Rows from block 8 of the text decoder of a small encoder-decoder image transcriber, named by matrix and row number. Rows with one number belong to one neuron. Each number is 500 + 50 x the weight over its row's rms, rounded and kept within 0 to 999. All counts start at 0. Numbers have three digits each.
After each neuron's rows are labels from the 100 texts, of 14976, where the neuron reaches its highest value: "tokens" is the input token at the peak. Only what is clearly more common there than usual is listed. The data: seven-segment displays showing three digits.
# fc1: MLP up (decoder.blocks.8.mlp.fc1.weight, 384x128), inputs 0-127
# fc2: MLP down (decoder.blocks.8.mlp.fc2.weight, 128x384, transposed), outputs 0-127

fc1.336:539360431524493522473575564449512436474543566482537623368470502519453519519429461484519552568557562506553521490489518504504503454528546478489427522504550490465581371521537506489547507505550458506482504416460496479507526507552496520461504459536461464414545514508436548421484400553474428426512479401507520596510585523509545480439550544510497477514498569508606512465496518530653566466436
fc2.336:459442571469418474574529468432432463612557551471551466471513508581553438500465566534475564502544452539523437491580475572449579563424553526591470533511527428499516458417406553497549605577470460491460444495470514448477542533435515478522427449526641489440572465480446452426497463521605462504503542419478440532441496508465519442457550552496531547492467490465534545433470518543521473525448
tokens: "8"; "6"; "5"

fc1.279:534409487567461482432558469453529471453499389493535522449452441540415468492444520494498510495550476497470496513464463541497532524480580493554543480538517465475561452476442591417470471437531443503479533528545516541549547463530452371546437547493458561442602509517499463524541456420405512511472498441332382577428491417554561446511603535508450527491560578510486494477516556565487482547512
fc2.279:585468546505475484512474604572529498559407523380498457430463525538561506533512505434405516475523450462519542457554452568561489418498411492592489540412497516494447510468519495499563527603525558503530442535458499534469479500448479606601556471465549444480551537462491399528493475506569448452476569431627531475476564525471485471548438576461459590419470485462505591458511488502475462555481
tokens: "5"; "6"; "8"

fc1.242:478430500530436499622512480449525511503519508553539627358437485573440490569463461528508523576515570457480511466465482518415534467429565417483520562529566530483474438446527556467540533426515515493547473427511495464496598473572475470470450474522463488375547486452407536457552434546498501438537470455487440542511639539546576533475520542417546466476498524465562481427546519544546508527436
fc2.242:442442531442443457529523477428448431585516540474534468517545473529524440531459546538561563515532486573486478552621467581440488624408555505565532478518533410491517452441377539532523572557544455464392456464470467456530525517462563451583434472546584583489545428552478519428542463554566443496532495485483441543443430453451537413514483545510525489501467529525503503560467536575479537432484
tokens: "8"; "6"; "0"; "9"

fc1.155:436439607537497471533543476452446439485566438554552406502527399493474504487475432591498481491548500526491495537575481467488508543531591488489529448471642504438519365523491570440504479458554413554486456488438478375582535512595479509547400516557494506510485491484453585458526522503494503503526533434457408488455539532539535410476594488507528444508525570541570504497511607516524500474446
fc2.155:585530429388468483483501581477576492537446560379510532423489533380492446609473510449441621546535439477535485383469520422469473536515485485460421544469527521437584470553500516498494453501494597476528543490493563616507518414541488513450505438512500457454603501481453521476499453524507482480465498491541529539499397537478552568449466567537428477437462523516513444481513541433542586502466
tokens: "5"; "8"; "1"; "6"

fc1.50:475467541489421494515517448560467528462592502487483470489524546455412463496528529553503477551521512530534469535519497493578539497481523467581464433537478544518465484441476585448469470514448465558561484550615594474479513556506526504523436532528556378478551526539385518531566395450579432484558482441527426554430479459493514457476571474457609481530615559521421499469570479466614526490621
fc2.50:513611403498560510538535532524569527496407498599541513591492460476481534418504492422506407539487489519497493479448471441555480512502496546345502506481533523480534467564516445507479473459482518460506563501438551544470456487531447537433591499506467527499502433510514514611510487558388522528554570611527507560543419521552538610493420425543457495406454458562458444489475464401433506504526
tokens: "9"; "8"; "0"

fc1.54:401414378553496501408481437431452378474501469560532510518514468556485478531438512542537436559544488566461568606522546550519470549476554447498559441461474463547456504498449513402472525557514450500482523418475467458557519535517549525507501527550423511482482475555504615438540510520512475480544486549578363567441478491497552526461434473467548496629460561531537572518508538550483505403448
fc2.54:547521535373503507509446506467560499536498602458541500544520522366546458512489535471475573464456412508521409436561438467460465609477461628485497522501502436414571504576466513612526480524519573421419418485440518566550482424502554539499500537497578590555493472487523449498436496535453508601509433526495536484527428545512504462492507547577454475513450502460554472589473522494504561434501
tokens: "4"; "6"; "0"; "8"

fc1.353:498478484462453573554519475429538510493531545614535532484530466518431437533451455547477507474488462529503426467406501460492528508462642505417462481499609483455540405529502516481476554429372477491542467431508624494490563519542476452379475536564458489503477444558463525503487459490451474468560560495450491526477449439603593408416524509543506394523473504502598458496489510538571529527545
fc2.353:513417515532450402485527529521524450490406490445517454444494457563508498489452522442493549592558548492601520475646483553508462509475477543546470487501501491527475477395478503558601509539521496503488488538449447476480488520490494547643527408464515548507524469363486439436505494554589415527521470453604505516508568569386530541611520485442475534481461477450421532525525514516470571498423
tokens: "7"; "4"; "3"; "6"

fc1.374:491417535417439523548590405491554416419621499568513555514542377534465537534382539525489445511536503486550493474514525458455447516550586481520488519524554507445497484515415534445527480511475484506503518478513514488530574464542451451472395558508424498455437503539502552448555491494397513524505535497500460496356537516552546401494634513500478464577521627489480466444455533535499510465484
fc2.374:598513431452489483449538605577540490536398535430518527450478505497510481569492493411422516533536482433553578374403547450533467441536455450470439544508518559499542482520619513435495447525476601442585548501431546563472508444518469537497534472492508443437568525437448461508519465536535459462460549524553531537511461551523532549471414536476428509411473526522415501399462545442538505561458
tokens: "0"; "1"; "8"; "7"

fc1.347:471428521516410471496526514525501477469528521522445548499505497568542470511475474527495472549533508543417516499434496571523498451437503461498442508603520560506458480484519497429497492390571551412519494524498436476433586527514555448432370528430555502476518578524454512459564441536455587481553582455503364467360528475586554435537558481526487515577549530609471471490564567510464544491588
fc2.347:554477492546491519453456567566491553532407464469414406447457540533628430489591467618542535470516497494427583546441519570467423470464475451496500488467492500510392554513495449505490566624578571499495459518528485517465439534490525547613510557459481412486445549531489519534548477388445460413460525503483514509482520533568466521481500520441476624564477532516511543445568483577463515509514
tokens: "2"; "7"; "9"; "8"

fc1.346:377500494506423449494510508460437453444528515508506523473541480495429485497575565565493529650503474527426463543507529503454435511503565513540492405564582475488533492540417629461391534453488492554476480507599531537545510574526543398431474512499476444496555544542460542444559455443460513450439512514481423515482454412510496480415521537471521423575486582480454482478550544578570525480591
fc2.346:614446534426450483515525547444540495558501560443543520451488523519533462547463509425469559497547497455546483317541475552456551550447521515568447553426512443477520448456463542527592546577567518449462508467432516498466522492489538556604484467538592499469577460474455492469454461585562426498564560454518470547458545576516540484559504548475475570396456490539521607438466531496539518475422
tokens: "7"

fc1.186:498428553528367574454517479453486495480554456622515480509507508566488487573427582518532476455493416510544435450492537572485520491463488461437489451508553514461508404448477481492430442532455485470467477433479503461482604524483531438471472470524503505434555500525412491436524453468481513480573511471465421506381480540607443438466624520517465462523563605610541525407572568535520526536506
fc2.186:552470507447486500456608577574511464475394526561522471445494429534542384556510451495573466524547487541585617465506538477572417490515476451420454477491612542493501474495515442464519378519470550515529443565481549439514522456565442533509464504452458492467488522370457510468534449439451469441462517485530481562505567618526632540489508448476442492505533590507493460436545535503477541504504
tokens: "5"; "9"; "6"; "7"

fc1.360:506464490492469556555477545417486477458556555592527561513474444473505451448479528524496527620460461553493454442429550496476530506451687515522475525478551488483517462521489556482449554429413485495530457462567562511479515502579467509397480472555448450462494475538409561414518446521437518511537519540471390534489474486604550501390519529582490397557500508532565412478539550554586517483490
fc2.360:522426489503441437467518548489508461554422507433519445417490478580499456547459516466518568535576555520545551501587486577477462523461500487560460515420512463543477472395418516530581530557572504508447532507439446479488502522477526559708501422504531501477570459429486487440525475499592411460502477447580483528490531570414534518614457502428486573477453506517470545501548521522473559480418
tokens: "7"; "4"; "3"

fc1.199:495433508568466483496501499517523496526533490488409545449436498564419524498502484514561499523509491547521424585540479488501605476437575449523488549561494496654500539450476551440518503489493316560531514481512507433486550570497471418445389396505547489418529459474439536482515422456496471470535466502476350539525549470513555492457437438483575477480515510581539411426545485504458520508497
fc2.199:576550465461531513359510514495559530508468489514511492492436523400478488516458584448493528541493556475559504356508548438549506454515526592483459516439512497451550473471630450567504444511659516470584504499465461552421467497532495550495573501517447518521497454477480511500370511540496501555492529476471569528566472506527510567567498541528455528384506468493515444526501478386502486638465
tokens: "2"; "8"

fc1.380:501457513569460500533572446474536488490497562626537457554572507562567420509513463536512486518416453470492428517545528507488558518481605512511541347520518528442451458516480567425475534470494452499459468515530482489520546469507531462393352539525522599468455516545433518509507524538544573498518594498394431552430464466624508426435507522451496467508554525583420538433529522502530511502542
fc2.380:516448556473478480405539547564498545466440481498516461445552474530527435579513401559603503466562506550544604475528533530569398454536456403477491480535547562451463517548537489484462367567465533547562378524525436416505514451534485473555473509455454504465493542404474459504539469441450483406478494424501483517491610569543540481497549511427459546587500541490555513499553495543559561577499
tokens: "1"

fc1.148:458415556490290435522524450479498500533540588514530463559585522535541462494476502493525516484575520513518469524531559558427536533429552507550507465578473405470540482453465621507506527585538493471414403462480484567539520494507567461562517464521586480493540460533451419515512404493626481489521508464495424554513488512564486502468547568557520534492490571541480592505447559581546489496499
fc2.148:531520452450537505496482482454530513525499456571480517630525486513564534457525424483557492480450567510472512534553481539490464521452460516487515538594463479493464548461402498609531515503524501326378454471504491488526454500469542522602545543509489551606427451523592525503458504559492522503579364545489484492547452466486483417526443499534500509522470462556488534610369457510413538495569
tokens: "2"; "3"; "9"; "6"

fc1.254:449532493539505525617560542461504515439507478521459512461485456567451469481503494498454508455440491395476455472473563450435596484463598478596539490565503495604560406495520493530485527456425445557520566504492593560543487518532462392412434420500557465468574495585458465521545540529547433439589603501541438537516482453490478512489582457509559491437529479580490562431535451442508444546556
fc2.254:506550485508527512419418516593435517498474536559508477443475563438396469461513593489539529493496582535566565497455489514530500382534472468504409510350488574501477530465548512562469514540571517568514452497556449541483472499540601543508595576457445466461493511427465488556484514405522504529429495481459558395543500551487468557459502566520449554465479487371518454481607489509544486586502
tokens: "."

fc1.116:521481532486372494524535474528505537459538547541558463446590483554542548569531534495484446561502537507574541444470585485569425483496529446478453420536511558524413394457496497386437509514499459498498506543452455409476553526482567427508427455482497479373516509533405533464584510516440537535568573511487511616412505495593503506467512458446502464490573556617470527404514530520478508526537
fc2.116:521440505534452456480515528489550579526435526463471480482507549569556446516448424492574539448555561495457559565486508580401482393474478425485483425582444485555359528467418545545458496541544570509419481426510467492511500512502571533579489511530505403509498491488483479552551444434520474440567483486428433566486562575585471484457495517466518570566426562587459582413499521540551519477551
tokens: "9"; "7"; "0"; "8"

fc1.193:467516511469468546495496562469401485435512516505425513435484471477520412608493511583488563486556458561484569554528608431516481504536549467500501486563535504473575543528539404514370468513457529534522555527542501418545498477500509516378425561499439475480528496504404514465448476513425585454481472442437481534569481450508534585410580565491563434547531571449557437582553454442549478524470
fc2.193:490599424567623587482480504520453510502501394556380493497437506511509636478571498495513386521445580505422551583462560469552496428549485465465561504440417582568409563492507437505507532475534498530530569576556488504470437552481462523478565490481432484531437519567615524497505544461475549468481487532511548495538513434448439536556446430487549507501536448495482483492464483491411469527524
tokens: "."

fc1.265:507472459574411461523573532439535455488538539557497462469492472549453447551385551506451524573621574536539445474523554530473506491483545499529485498527533404491495394437469563523458487461523479527588570488440461479493631545502497513491378448557413439451562471446377490403524503521545470473494549399501444580466496445515533516472538535492489468414439525509442557460514440479541508542446
fc2.265:495510476400493558529464409381468474551595552556508491527478497458562454433497501538592557442471483568491474495560485526471549580429544502536449587497535454459552448464409487580580571527448461444425429453534533470545491498510559504477474526542496558548437424606475539469441483560504524469554542494427464511515401537541538454455476530637536494502562486525622430535494458528476531483536
tokens: "0"; "8"; "9"

fc1.344:513513593486422502439567461453529597530529508513526468463581465599474485519485551522482511508601525577538477448523524555465490493460468468484438507515533499534499378473491508388531473522489499501458442500435455475444593508469540478544395512556519471370528566489467574483545445484417555485534569424500523552348478524511511429466506415450451573507508577605533515463549486510535577574498
fc2.344:547446555461460570517503528524577559434468608602602511451419502494530459483510554406472476539443465467548421370396499476508525466460532551513432481547579467493490446454482476472506479461442531490489398533464598498441537497478516490394477490465554447477492550453450458486471506476437522570517550499479509506457527553582502548427539499628456449510531502474485381439566577503522492542430
tokens: "5"; "2"; "9"; "0"

fc1.42:516409524559529468484537451488453469498536427460519511492553518638455529425507479596534397442571514509528572561547481566554474469473515431512569468463527464565420505471468539403518561531534426525526509522493383362533525586465478474568479509500427520473519486483470544508566575527550434392522512492552415461523552488472529456558467412420605567468541480552514534457481501554482508496502
fc2.42:473484339522462477582544502423476388528505504570527537477518437522471479478464509461550497582521514590548489525580477549501479537374569508549489512406549444484545424464438513486536552532464456496518485471421515461506515522543508557516524453579357564462471437525425526445567477553574415477485562526525438593504472544502598593476458451555539459515467544444511478465473499518479546483428
tokens: "<end>"

fc1.365:466517429491488472442440490527527447419489502494497575549509490472434440546484456576584511488491506605452481543476518458454443531545556516397475473470574563536549495563480532469418423437492510553411511442531494560579540473588534436480487498561401524512487519516555612541565445453450556528563470549521510478449448476548564511479474461454470364530481582473522367540560484484537552508601
fc2.365:450484535576486403571489489525483485483463573507547512544563478516463504383518623461466522599493457515568387486548487521519519502496486642576464440554461494502565516405434507529505541560435441527448451545492531522470494524478519495462523467501535510547504429457470343479507541583565502632450508518548491498515442491431489587471533497590499485534414438407422480507465488522479524502486
tokens: "2"

fc1.295:516504547423446487493528487454585482416438499509524564443511452417578528503504496479465475506526478601528495464430529519530519439476500457453429479552568524495477465413475503460491482507544510445486520513489474431481621532458567499530514465481484471460494503431407572378622397456510499504594569435513423619461533506525492476506475473409477472413515575631495481426559551483480566546442
fc2.295:446465582557468565500562465495533614436507514544478502445515485569496497492519570522464419518554524496496477455453578539508549420500557472515455415540534557558449466397445473440421490514475420578493524523526491443407523585421483445472443456443556415451565551495442508484531496453431553512518574426459453572424566480576457522461575439497590533460557490556445501421576501514519528565537
tokens: "6"; "5"; "2"; "8"

fc1.156:451504544498485505547493368414414513405680505569532494511580476528496579525502467587545414449496483506441484545551523463464548480400553467529534456581507455469481514491517520501526515440490424531495455504562439411514537483496471403436390586494489530533489541551549527483516552470398550506530457493432498462527508471534498488472614426499579459547574496519577491558469493524470448485535
fc2.156:563484539376436501418495464419573534519547490422519463481494492385546452627441499505510621479561482502532480431600504451438498565452541522508501486494569442395544441536517508586496446502654523480503476470466429481549532393523512509531433502483539559492563497479507535433456509539446530536525428397450515513494530530509495453530549581465482507492548516553542481586530479474556571496474
tokens: "<end>"

fc1.170:496509561451403501573481481489516553455528458474432511533534513548448504597467459484515467482495487457435546456465577402444592495477548454495496504502573526477569479543548545485410454393499527537452491497535468502546563510511500365424469591434532475393536553492447477587557504447478555491564508476443579584424419479479540434463528449530512516455535449606524454500531547430517597464579
fc2.170:461508412554544381455537540561488450510435439547470495562519471506463510434409521419681500594541557570557553567617514521548421468519486517476541454470502519468528492452508436514494485538533460490504500519471465512496492541624515547527575526517397572516462380425472476530515508516559470476452499512508470538545480517430564610533433456512471507486425516453422507528455426484452519491511
tokens: "2"; "9"

fc1.333:496467521515476491514583436510420564499499472481483486465505499479528515458519493572485446503532531540480423490512557546574516450523497395500521449524562554496387435486513578391432559464493532560565482550564563498552574536599521403500388433535470498367520471550461541452514444529501533543488550483433474550388535337491561444467502501481540509450528457556470448448513497463533510454587
fc2.333:557551475419514432446482470500566499494462492468472487562547457459493421437420465511570505517523481516482534562518477466458390560537466524394497438459509491500500483554447537544454425520532550501410455413534482582544480422634586481565546554500444545499509504490524504569554438409431454493559477560542487539502476594545546544488494449500407482509390564516455536516550521458472584415600
tokens: "9"; "3"; "7"; "2"

fc1.363:495442577553433491474507466488515529488536461463468429476534488544432422566419497505507534508578560453503478471535529638483502508478526506569468353597475465574509481466473561452549491494512543534544481541529453514498472526479556445469456492468550448555565493424502514551577468424534511485469482414447475491457633442465476497517649546432511520435507536466446581477540618531562530558581
fc2.363:452585468488535487535487435468464464466495555587522557587582461460507477382527552487583496514456453576475482531508562520485437556466527544479519460492518452493531496458406499514473517517487463470314474471501489513511494486473567513460524513561455601564430396550507501511543516569456556594557563588469464527503370516543511505466452471580495468512446498489526416517477468528432593429589
tokens: "5"; "2"; "9"; "4"

fc1.307:514470512547348435521558538520519480433478515472480497474565522541439453547372521488509522587646516520580475528518499564495509433496542472502489477495562468527500471460500591518507501527558469524527528473448451540503596489525586527507510512471478444446592496411391446438575453497528487448418551410492458527520545518454531485472581569381485525494479581454456488467504491511640465533445
fc2.307:505478520384483586507487460383456474562607562531506468474450543455589438525489479548590578419473462555468492485552493523457547621438548461544463586435543439475543432493427496549569540513520497449449458456524524469553492465499531530527452526536528549495477446622477560452470479546509508418540557461431473522476458539551544413468486535581514514487557497543668474506493460518492556496490
tokens: "8"; "9"; "0"; "6"

fc1.185:442529405576487551524500624515413560586486441461495601541465534551429527480531494422467474524443485495497509521390481519482527471513559409488552514521490554521478555509439515470465578495438419549481544445473605493540467602498513505404403509607477403443512511538450550503525494462476525492484576528456531560444497414491479486379463517531581452469465424483490472427514532570532487478556
fc2.185:487477439529496504446530566469483422547481511477476488415452476494507421647479490483498551538564508527512551516472567563514424541459535469507507544358515439541470453480475501436536551498632502526503589511443508515461520571483551541583469459580469474423587441498439600409528449442562438407456557493550470602430509523460562559571442523464509480480491542517522481495535540501464501466401
tokens: "1"; "8"

fc1.15:439475566559387444505621449485523430480565433562561521441603437560532532521455436583544476483563511587523501498548453532513453559444559469511570502476576511493480404564513547497509474487474433524504487490466472380583551485555487480478429526564510568522464476512513538462541436450536509476511556473501402530495523531491528381515548381481504485579517562546591515508561486593487453535475
fc2.15:591563415424505499493438597533535498524432570379519524442454563396490450544506537427412575499486414477536445391457469440492458541529444537486448555463515533452563531543490501532511475482473616512490462514513593611515490424527520496454538493488519452489529525468479456536487476453479491544451470526532569478538411548459524594454459583598429460495458526431541417516531569481540552512496
tokens: "8"; "1"; "5"; "6"

fc1.40:504478493557478451512509444483552528471515516498484536490520470594448502533454440506411508508507517512541517502449527495499617466477552437504507482542556495619512429481605489476423502486466474543476507518500372452505569525488556464495415552557416400480560566423414512534622553488446519495583608448504415556463592476604455449482545461410435508490499540627500499469474452477527500528493
fc2.40:480463537515472532545533570529507476456425496516475476397572486527493481484525498522497495576489493552464488611465589547511465364512478507436499446583487537529412551498446481372412519481470557589482532500527553516479531509485510483466524499492508357466481530517519543490588435398456533582455559527525457558444561478558488533451454482453483463598498528512414458432607545582481550526598
tokens: "8"; "9"; "3"; "1"

fc1.107:517507567582427522461506510548513445494503407437473528509584413527457544508526374496476449549519584443519555534507490564480421515562407418485566466518473594561470526551522542482499441511505505575549524510536417512509541478488503528563483513463457507423574563377448489535598425430545499494569463505505557504449585474451496446477548437377487510578530522458417530427547583501523482520519
fc2.107:561521479372543656469454529393500542548619559453463485462440619419586489560532490476523550380442463487417511485417504465481523542494523466482481584426492475471499473562502470523551514477564543428493500467507509559527478462512504534515492499522508486476482511637469578507428497520443501455546555516389532492507455518612481492493466527512512530447562464552611484468513465465515530447509
tokens: "9"

fc1.267:467455491450478517523519442474490443486584517569513529465550443497484506514419446565521532577527471519465497496499534500443484513437650456445501470525619517466543400587542514478482445442514460480502474474498530451552595454557509461464362551510425564464480477544494578454554512506438534486569500432475444538449477513649610440433627495514501433524526579538511457509514539510516492488568
fc2.267:558477407434477454536514647513560469574388594420533531464510530512490458521486508416471568537520482501559507437527433504478448524483454518497407552515478487519542513466443545551557487549476599436456512478442564574516508447529532538563536448531541493489564460448474417508504435540582433517480469535568512524523425581435549558475399527558417535473393511503436530463442563500507570454465
tokens: "4"; "0"; "1"; "6"

fc1.332:496454491584412609559511461509402563524526469454532533483531538530515455550471500431419512501513518484492438513502527578569520448380510430463471483578490552498477438587494529442469397421523495517560483464485527402452571524514524414465445500491488506441552523494409442502531563561460468469573608391506431503446540471547558537518536516450479456515490517590415482445553506562614515471483
fc2.332:537524471444499468377571518531520539522465446533425397534571488468556424499506445587579470431594475488542586484529519479567441485555424505454513468495543541443557483557554417558450387573529542465503465599523455475514469406591456556557543524447447493509492503425517428579530487477450513475459465461492547541530516546534581547536479487467436586445488515503485529529509420436451569529574
tokens: "0"; "9"; "8"; "7"

fc1.56:561474530522411523554512510572540527500455502468522550392562469621419571559534461549468444510584516452499506476436532528423467492444525413486485461561543561550487484411476526515503503502482500488472515466580511509476523566574555414442418481475519405401577466547443486546509502501449520516533590444495438549462553480553457443491569494449441483449530563543435459346540530578548476552511
fc2.56:518518490567547567457508539588499518445405476578472437495465475492567531420576504475471411501450482497545535502431559483621460468554451529399512488494503529494425543504548378456501531487479560548545517587486534509399450556462422533482541551424483441575377554470555511472475503434425566532443569525537551499499560474515448555500508438537496518504537485487444437495589542518397457576531
tokens: "9"; "0"; "8"; "3"

fc1.349:489464569458512483508554409476508428465604499543524511540515394434537474514493461615515482537447504477458563538504534520474517577496584474470466434512575522466514427462538532490435469467468378502518525503499479497469599521462495442455399512531398517497498498583511571476468497497441551455591516471461413521393539429614517429479665502461510477543581525577538510541492527498473499468547
fc2.349:653470540406426467495515495523599504517485525428551504388480495447490454593443478430493584491577465474560553397572425455475476512505462455478454519442563488426527449580544529536554440491512585525548476474448453504576552376545497532524485453478541525409583527420451460518540478493464460477473485483527536502570558590498526482492539522452430531491518548482518486474568533443564578481459
tokens: "<end>"

fc1.359:444480429529514505517584501472491455452557443480555564449509468551430547577449415552555496519437510518490537550532492492541497526395605442457564536486619454529510480491522583483460508483506523569551471496529534484509593505544484448479444497589394512417458499510441611440547467524442524443501501452457428527470499500505577491418457503511502450620528574509471427461458592573584569436461
fc2.359:528465524416471444527483542488507473575433592420543487535544565500539460484500545455457550457519463485512449432569414540458484603453457572538473526535465451507492510472428551546542542580484546413414431485441524546519486447452551523588499473509641551505553459459500386498489472553576446576519487504527497495501410554503503436527459553532439588489368498482478587515417564542506535462505
tokens: "0"; "4"; "6"; "7"

fc1.249:512459529473411516490539493458510564486503578550435541509447468550463513530465489492584470540589548522496499480562481530413519466471506547509500454585574494458444420478491512432472582461510490495489489434459471455449501510436559491466399515469499515447489562509480591490507460514568514553541593376453502620317487477553537379444522534518473455607557553563507518446562540504523532565467
fc2.249:547444524488466477461564601608523498478383557553549486424523441525494408454491484463523469516558487517589552433504510560567414444521486462496441489486560548503503467479509473451491398577469559557526427560459530495474529483528489510526487451435478469452559526379433399529543459406512441469443560464550462555469562582511567599468522484466404549449452541466488482460570546501516532566444
tokens: "5"; "9"; "8"; "3"

fc1.337:553465543507464591520587487514505401437491559533623538454522441532516482520482505465387446545533502522536507512491600558559524466451496489491503428523537482532466434525510509393595454458524495462574497457459503433436511461506428470549438458515508486480504567515421481475529437493453518483549619399499475612412605497591535425448531449511496544459545486547434489478524578497512483618501
fc2.337:524514504468466476424574577574489574519425500463464451560601531528564414535524456514506436462608446558507578497480570490560401530562439419450538461495525567490470520545521512459381411604526549456455544523438448510484511462475506558567475521451500465427545539440475518598605432523439515437455514458486517557435450532532555450505491494477443552457460551513471504467502466414506522541589
tokens: "6"; "5"; "0"; "3"

fc1.161:465482523457451532545536488483497517464557469527522510435632384555502495472502532493534450487485518539475557468471520535466529454436594462481484464550577450517408433470468509476494503518508454460484508506586473465463592495441563517495483532492470483416509538436415564419542396461545491522608514442480483521379525563607481446436578447493511506569568536642560477424518591472520530561539
fc2.161:551494492492494489381574596557494554549412476493478421472526468500613353509522475525495482477587443519522573480488526489532422484598385485478496488449542536467524527530518446484451421612499617483504499615424468515466481431508443549575520472449517453461553509441472425569539479505482507416431527438547559547489514588507512549512479502500405595486494499492519487469504467448478512548512
tokens: "9"; "0"; "8"; "6"

fc1.86:486522537478465492521434519510464524444471504432427440423482487525507431520531424538469440497562548482540498473453512480481482439542566406497548416581442585555461529552509556470400424436455463573507558457569560481521578456506502446450508465463453462461585547647484496558596375486523508529568481492498444530463474445482468442508575469535475459512549579474451453499557520514504512511656
fc2.86:443502538536514365536525517544501431473509548545509567474610442534448529343465551460573479535506466597530459579574453494535430515530451520496544442485557526503542516564465475481474505506453500551477440532494450500581513416648542472468492507499415620417492488451417393536562530471507485531478519580538460503521481539488520530465500438513451445549466606422481483484501536509483532433510
tokens: "2"; "0"; "8"

fc1.51:535453562583396496500590483482520531444554616537536513474540417525461443445504561482494487491539520555536490471425500575471507471416543479477505404540577493480507396401467485486469478518504450492481441477550493455472577506487550479505417469488484443489524486547385490489537396447480513495537542435451383584400544516600521451425580405511485465493495549578475540470538590464546541490499
fc2.51:585437510499467492500483591571497518531417492497473431422472489551595439593512391509550525440538520478469609512482513572517449432473463405509479492486542530501406514514528455480530497635539583478557463512479496485472469478517486534607503546477499433462459558487472464521568447385469410401509537483494488522463563572566552509483507519388440604518484554510506534440590510541491539544475
tokens: "8"; "6"; "2"; "9"

fc1.235:461419518576445483487569480590477554431517484476505554448503467592374479594424456501529582550589537499502536633549504516509447494553492464509473476491523589508449474524541490487473435501488510538540539535579447484569516535528435527553457459445485492424559543451427407477584536466623484385435515387526495546504551499465532522458525521394557532515482545432443503466520540483530518519479
fc2.235:506486553445495629541486497422419533575601549496510452468426558465607478518556505553485529409461421491455474457449496522498621519462550498540524579442542432458477484503473459488555567517512515471552481513492567505468511519441475519470414550510563429460492519568451533453418530508500520475471632470425500488456482479589466447476501552533512542479642448519612475401492455521520438539492
tokens: "."

fc1.296:476434588514470504547546438492552462456495518522562489487535395560453445472441553622522456586442479553490447456523514586516517486440537530538466418536590481435517407462473521464452549468433454521497466455543486529487578432457471399503444560520623532447521474546533554465550524550480556507563577508469438529427473475503448414474626533524505480558554536576467461549499602494527464497560
fc2.296:548448587468450487449524525543552538447444503530517481459539466549500444590453443534628539515565555514539591469557513468523456459467497421505443471544558536409474487532494527543498357544497543531514383507533448437545510408557470470536469445433464511452518535411459444490551469448471463412518502438493467521529598565570553530433601502432439565543492550527541483492559494480529596538481
tokens: "5"; "6"

fc1.120:415389514574459492454515484457549556519489532471513504537526534601441551409452506502564484489550535442434523551488463512417587457428557461623478452553518497542427505486474517557540544516552486559470568518450468455533509577483492499522525453474511489542550481605411422542608492529519444516523510473480379438525473564511481448482520485561541473488510566593472491390473496548533423389427
fc2.120:531578507548556549606461458537431532489488455488450436487474491523516560406561501467452448500481507488466536518527533462560515460541440495499525517433436534554450505496508421479591542520397471561567506601518454496458448570455406511478565425454415551504472546515484486522523571572490507517505577558577569473607495498492445504556489371513542545424545405451480479428550447433435509443588
tokens: "1"; "4"; "8"; "6"

fc1.14:510441511494431491550550501401518520450524564548542537471532405567513455501446515480556504531556553515547461488432534500550565435485528510466468398570527518599426423455481532492514556472545529530545500451492546524475555505459535518508398505503492440427551549406406491477585485451469532569530666460477453547470523524571469460447523482469460517466581570612409538457540585533492553575502
fc2.14:522416527550488477496510545643499558419455507520466432437454510581566506488568429629474496547494492516423557508474551490533429414472494506472498518556498555518426549566573480473436419509497494553519432498550520504439448537526471513533515432430480418538458560483450462497557479388439469397464578508560452521475577486573538468483584533496462537542546574444468566437598508526467475554500
tokens: "4"; "9"; "8"; "7"